A small CTC audio transcriber, trained from scratch.
Model: 11.7M parameters, waveform 16khz input, arch transformer, norm layernorm, moe top_k, num experts 64, layers 8, width 192.
Training: muon at rate 0.0032, 12300 steps, batches of 128.
Data: trained on single English nouns, adjectives and verbs, spoken by a formant synthesiser in many voices, 78125 training examples, 20.2 epochs.
Rows from block 4, named by matrix and row number. Rows with one number belong to one attention dimension. Each number is 500 + 50 x the weight over the matrix's rms, rounded and kept within 0 to 999. All counts start at 0. Numbers have three digits each.
# v: attention query, key and value (stacked) (model.blocks.4.attn.qkv.weight, 576x192, the v third), inputs 128-191
# proj: attention output (model.blocks.4.attn.proj.weight, 192x192, transposed), outputs 128-191
v.9:500500518442357485500500500555500500467500500485500500602500500500636700500461583618507368458543500512408595493500592500500517601399556396519500500500580590500459500441500574458537500500500500
proj.9:500500500500500455578495500403500500520500436545500500505500515529424500400551500526500500500498500391585453633500515500500500500644454584500515500500418702500352500599428540394500500500543500
v.10:500449500608486436442500500562485500464588585553460500388416500500477461445500500591537500599500513440561500435500549501557639381529487500535477500500578405500500490457500415500500523658442500
proj.10:383564357500500531553538500424500608544500350500514500500500500569550443500500500535500559406500500563500431362500500500500500500490500408515555500500423500393585500500507500595420480563572559
v.11:500500500500460486500500456541332565446500500558462455646500572500500500500500500500500541554500500496500491568500500500497517500500500500560500445500431500464506502500608500500500535526451565
proj.11:500483466424500447500622500500500500555525500424500518500584383500466500521500500573500500412500603500445611500500422500500500500446547500407500500439526432614500508568571505500500490546500439
v.12:500500500500500592500451609500500394500439605513500651667500535500380500500500477500530460500500558365500500463500500539420591599386536500500500327449500442500500500500500618509399500500499500
proj.12:500525500410500500535500489514500500500500494500500435373608500550554550500500500500401500606612455509565555513500500500500500479500621509338500500500549500500393500546471500458500500500500486
v.13:486524500500500560500363491446480371500500500500556500430500500500352620381465500573500601493500475500470584402500500412428500395524500500500500547570500592500500500558628600500500500456500500
proj.13:407531500500500533500574478500512500448500429524500469500466395450500538500399500460452415428574571500500397500475500500524500500452500500622519469491500509556500500483500500541430500500500487
v.14:521500565426422424420500559500513477500495500500500598500500500500500420492500500500452417500440500609500500500481512540562443500563351500500500500500500460578528500500500481500500473538559393
proj.14:500587500500601537571457333392500500500500500557457437500500453371500500500500398568594549500500500473553500478500416500500500436408500544357427514580500514399408500588418500500444573455368639
v.15:500557537500554500483500500537500473500590467500500462448564597525631500500529552455500523500500500500500500511466500529500534393500500501500542500500538526500417421500500486521551647500500439
proj.15:457422500500472538500500458431513500486420494560500500432413449446500556454435500500546500602483500491472500500407557472382500500500426500545500432500500500587582546600500500591500472477431590
v.16:587500500501417605500638579500456500500406505430545528424500582500500500404402556500500440578436500571602564559500500500500502555500561327644457500500424542500505500472500454477500556500500500
proj.16:392500552500690500500500410418461500500500512658631500521441572500528500597651449518500555448500500437500500500500500678500409580453560569500500404362500500500500418500500433500428500500500500
v.17:500500500416649500448500500406500500500571564595373576500490500500500500506500500629500500500479500445601500547549542479425605500500439553467576500456500500405500445500512481513500500500469593
proj.17:474532500426354500526621492500500500500500500379500390500500397424500500500541456557500500401500330424596500413610500500532500500470500530474500500564541500500645500530500508577520500500469470
v.18:519454459500500500422500500573500500500556500355686500426529532518579558623513407500500520538529500594414611508500500500500400500439523500563500500517500500483662500500500500500500500549571500
proj.18:430514561500500467500500446500533462500542500582468500549410500438500500436340500505378500556500511453500487634416464454500500500500508595604500500500559510540460500654500556500491581441547500
v.19:500500500500500564500500442500524500408500500500500588551500501732500500500500500459449518437557500500435500500500500588575499465471612500500552452500500500500500500500447500500500500500500500
proj.19:500545500500500500500500500457612500500500490506500500500500500500556500500500500436466542514500500500461500500500500465500500500500500500500500597473630416500500523500500520500500469500500500
v.20:500500502500422550577500467500500500563500422500500440500500440587594707500497500500500500500500500582436448500500486500518500555415500500500500500446500500492538453500500458607531440500429595
proj.20:535500562685472500500500464573500639417533500523399500500448497474500500500541500566500374500500500500500438500500500500449500605549500406583500535500500500534582552500535500500554500500500412
v.21:561449553535569500542396510500547500464500500500485393428500500500599500500500500500500436593530500500500500500546435527500454500407500409500581500591468500500500406500439628500466534500477421
proj.21:500500500500500500500389540520500500480515500550523500500500413500500500421500521404500500455526500554491542500477547500500500592570500500500500517402586522500500500500527500620563510453500593
v.22:500500500500554500500614595540500570463500500468487458500586513500468453552500500545475500420460500399500539500500500565500514600500530500538572500500458500500404500599500500481458399500500421
proj.22:500539500466406500542500500500567422453500500486500500500500500500500575450540500500500500505553500583457458500459417354500500500463500500500500510484500500577541500403500500378481520551500433
v.23:517435496500500529460500565500565454594500429500402500500500574500579500500538563500500500561472500500500500500599600500500403448500500500476500500315500500496557579417500500500500393447500450
proj.23:523500519556450500500439576500509654500498527571531500508519500500437500527500395456548465500500458500574611493472500500500500500399500500500541633544386451509500380412420500500500480620500500
v.24:475500500500500564500489500476500465576500500595555575544500548539482480500500408500500513527500500580500500481606590413500544427500485400500498500478436548500537500520503528500500544500500538
proj.24:471500500439500500433587628645500415604500500500500500500584500587500500500482500591387500500421479570500508500500500500439645459500500500500500500500398518500451459459500487402625416418500494
v.25:544422500443500437397500402500500500476500500455585500579521500479438403500485500500500437496500433500531500500539500618557408484429500515500500540570500500466528507578500429447418500406500560
proj.25:500530500439500500500370500584500500604500571615500644500612527651480532353500460448500503631631500566572500552445500477440500500572500567474500616500384410500452500500582426415500465500500500
v.26:500573500500500500500500500476540500423500500616485505525508500500500543433500500500522621465431500500500437539392404500500570500527500500500500390500469500500500500500500494594607441419597500
proj.26:500500506500427500560635500560595440500500500500500500500500445500474500597583419500500500500467500500455468411500500500446500500408517500363500500544542500506548500507500553500570500500500515
v.27:500500500500500512500543500646500561500341542500500601500425500500582500601542500500629496500500457424500500500579500554500500536500474468490493534500500500430500500596500541578500438500492500
proj.27:522507500500500500366517595500500486626500575500533500500509500500572566500500601500500586500500500483500500500500500495500500468500508501500486538500546500420500500500500500500500643500500553
v.28:442500500500500525500613668500472450350569493450500500542500500500500500579500596539500500500577500478500571500537500468436500500537608485500500500500507575500500486500500500453500500500500569
proj.28:554427500456500330500500361387529502481500500507500500500500500500575500500500500500500609551500477528500500500500500500573575485500500500500456446519500500500500500500473395500430500376500428
v.29:500500500418467500500471510367500597605500464500500500500500500500379420500500585500500500500500425450432500500474500531579532680500500500545500638497500500537469500570500500500500489500445500
proj.29:510500403500438441500526500500447500532413500500500500500500500500533500481564564500500500544594500540532500437627553534447483500500481447500500539500466500452500500530520472444411500462500500
v.30:503446534500500500500551500561500581500500500387494500500500452500500465500579568457534500391575479476433500500566410501500500500500500558500500431476428539500534500500500473500500500500500555
proj.30:513500500512500444500500463500500500478500534505579500587500468470543525500500454500500477500500500500500500500476566500562500500500500487482517500423500454473500500500509484526457600500483500
v.31:472500500500500444500498443500500500500500550500500522462403378500500500476558397298494447564481500500513500500471500500500484500567535500395500426500494580384517500444500500458559445389546500
proj.31:445500500404616500500481500569500415464500500547500500552498500394500389500500559500543564500500467374500500441407500415500500366510491500443453469433650500500500393500500569573500522536500509
v.32:500577500500478500483486434500543500500459554500500558500500500530500583500500500470500536500522515504461558500500441543532456500447376374453475530500500484500500500595515500500553500556551500
proj.32:500541514500570495500485575495500500465500500500500500500557500560500423500408500483500500550500432528431398500513500500500495500500500570544537575500556500500451590500543578500582500453500563
v.33:433538500500500520500500430500500500623495500500378500500452424465500529419499500537500446498498385500500500502563469679500500500500500445555500555419500448372398500500294500421500579451531500
proj.33:378548509500523500500500500500500321500445500537500500567527500425500612602500505500500452537500500457572500500500420435473500500500500521500500481376426503571524471503530380513500500500500569
v.34:500500500500479445522500500500500568384500500499429500500458633579519402500500500500500430486346540477500500461465559500500569530500615500500500395420360500391500421465500500630500616512500500
proj.34:650513500593500500500500500504524572366521566500500500500500527400500500507590545500500484500503500484500513510573639500500500500500376500500500515464452500570500463500500500500373443500453500
v.35:527464500500418500500559559500500500437481500500497505500500500500500500500500500593500463500471515500544500500580500420500500630500395404458500500394500500500406500603500444500575554472500500
proj.35:550581500500456494492500500500529500500500500500506528500470500500659500485609500500567461500500500439420520551402500500392479500531461500428500500670500541468465500500500500595500486500343604
v.36:500532500500432500433429466586610500591500500500537407500500500541470500526500560401443417431500473512500431500500500500549500457454500500500500500500500500500629500500500548616600500511500512
proj.36:555500423423500500500500462453442334524393500524500514500500500457500411500500544344429500489500500500558614421560556500500449500566363500500500449408560519426544423500500500500500500500500470
v.37:500562500500448528500500564500382500500434500500500411621392438343500500537500500500469539500470500500522500500500500500586340430422500500473500500500426572488500370517421500499539500422596500
proj.37:595500561500610539452500500497500404500500597500458500500500519583548500500464500452555408500500500590559509500538500500500543563449500500500539500510486500500500500515500548500500500660417500
v.38:500460547526500437500446500448540507500419500538434534500441405500500442500500500466500500415466522449500500536560500573500584500484574520483500498500470412500500500472496400397500545500500536
proj.38:500500392500620447602424500601454477507500462584500500415500578429598500500643458500522500500539563468500486540600491500415500500500518500550389391500461500500593612500595500500500465500500483
v.39:500500582457463526395500500398500500400500499580568463503500500500500500464419500500540500500529500581500449579500500465457566500497538563406570513439496539500513423500500500500524442537500394
proj.39:556609435500417580500439500500500546529462553500518500500500500450379500582500604471500451547500518500485500500500500500500500500500581405500383422500500500500456500500458500599500592500465500
v.40:536500500525500523464500548500547500500500500483500483496620500440562515500555552500500500511486500500500500589390428490500401500488500500500500500590479534500520438500500434500594500523500394
proj.40:406500500367500500592611392553500396556400456447500500500673451500434500512447500538405500500447621500500527500500574417356474629500481597410500500500523405590558500500580447489500500500437480
v.41:500462510450435373500500499401500437500500448500457500372487500500500418571500500540500500500410500500500523569500570500500550500500521430500461500475500455500500408564500518551500502500633473
proj.41:592500468604500500500500500500551420457500538500529500500500500407500500609500500584500500500500571500500500501447418626548500500500500500534439475514610500500549398500377500500500403506410391
v.42:567434585500500511500500558500500500500500500446443500500500500527464525509467500500500426465500354500454514457500573500500500424518557470474500500464514450564500500500500500500520500500458498
proj.42:500446500446520500559500500500558348500500500500481536602500500500401500548469500500481488500500658494500500500532500564500599500505508500431434573414500519500500535529500500500500544545561500
v.43:500585500618502540500500525500540500500500430500500500458500500500488488477500500500527545500455500500522408395400500500500586571406500522500422404500500500500463507486460500500394500595431530
proj.43:544500500500437500500456500500500500500500500500500500500430484500500500500500500500500541500544567465500458561500450500500500500500500529500500499448455500500500415349500484500500577500562500
v.44:596500500500500500467473328500500500500500500500500500500500448500500596522500500587453602500500500500599631547431464571500500508567477396585500500500500589500584395459597500500427500404504500
proj.44:436500500500388409500500500500461557472500500500500500498500435564545516500447500500500412500459500500500500500431564408500500558461532551480500500500500439500500500500500597396500488500576500
v.45:500554500500544500497567500404634453500447423500500367379639500461500500515465500500548637547524432470500443500500500500407500500500515455493500559570449565490417622500576616457558500567500500
proj.45:500500500447500500600500500482457461500537500528459500500571500500500532499410500444406450500434500500500417560610500500600442500500500565426500464565608500500500499467599500587500471269564500
v.46:500470540500500500500500586500519464500500465500500500564405500500500552418418500500487595518569500596500500500500500500500399511563496430500500500500500598462500500533499528506437578500500447
proj.46:473394532500520465500603500465587584500500500500468449500500560573500549611533500500500516500444495539500500500500378500566554500410467500500500472554458500543426500633431538500500500538500500
v.47:500557442578573500498522500401483500500526500500482513445500500500500364500511500405583500479573511500500500438574439549500455554481500500463500519500577500614500500437500542500500600617388500
proj.47:500500500500523500556500557500500500390453453500500500398523500450518500525500559428472500500430500422558411500500500439500500500500500500500500519541500570500508500437610500478500414500416500
v.48:500500500569402500500500499500584500500557500465450596449517303562500500500482500490500372510555567563500426433500500500377500500458500500500500429465581406500554613606536500545525502508547500
proj.48:600500421476458488412571482500500620492500500587500500500500540397447500500617562553500468558500500406439588500500451500388453500623500615564500500568580559434500500412500500500500500549531500
v.49:500500500398526500500503507500500500476537500437500565500500513563500527500447500500500500500657414500455511641535500500429500500500581500475500500552500510500475500442500501500500458500520500
proj.49:430423566543468500500500602463500549509500500478548500577500500437500500464519546500500500393500500500563512491505389501500432500500500453573459472500480500500567500654500515500500515500500451
v.50:500481606500500589500399698500508421500500500415500530500500425500500500570322500500363494613426500500446500500386551500500470497415622500500524581500438500510575500500500500523560544500545389
proj.50:500500500500588456523571366402576500500595500500372599500511457488375547585500500500431500509734500513500500404495500508571500483500470584400596500349500472577500500598406633500471500500500494
v.51:564445550520500500500512371500500500459500500500500500549500577500581489520572667500500457412500500500440435500500565500500500500562500500500500500500592458477500498500500500407500500587500500
proj.51:500500540500500500500500388500465500500529556550479415500500500500324500500435448397500538500607500500500462485500500500515500500500500606500500564469345500500495500609500373500592500500500500
v.52:500337500500397500533500572500500425500500500500496401587592494500500488396474500500552500500575542395601611500500548540595496608500577585587500500500500656500500500500500500495462500587500500
proj.52:500500517500500500571500500500500500500500500572500500500561522500500500595518500427584413396500500500500500500500500500399500502360500500500500483500500360351512500500521553500500500500500500
v.53:500500500544500500583500594500500500500500488442500533461553514500611500524500500500532500500555500496500311500499500518441500500500391452545592500500524427524500626409500500547500500500500606
proj.53:500476500500572435458500500459542461500500615500664561480610480494368500447500586421500500555433500411500515528604402500500500500500512553500500500500500617362500500570500497500500465561392500
v.54:500460500444562500476500570500500500403500500500500376500500500601406515430500500500545505500632500500555377500500500402500581505523500500500500500500505500416500500500481516461394402500500500
proj.54:500500500500492560577530500500464447644500500514464500572500429500409500500500500500500469399406500500442500500559456500500494500500500479448500500511434500418438500500501427584500500421622516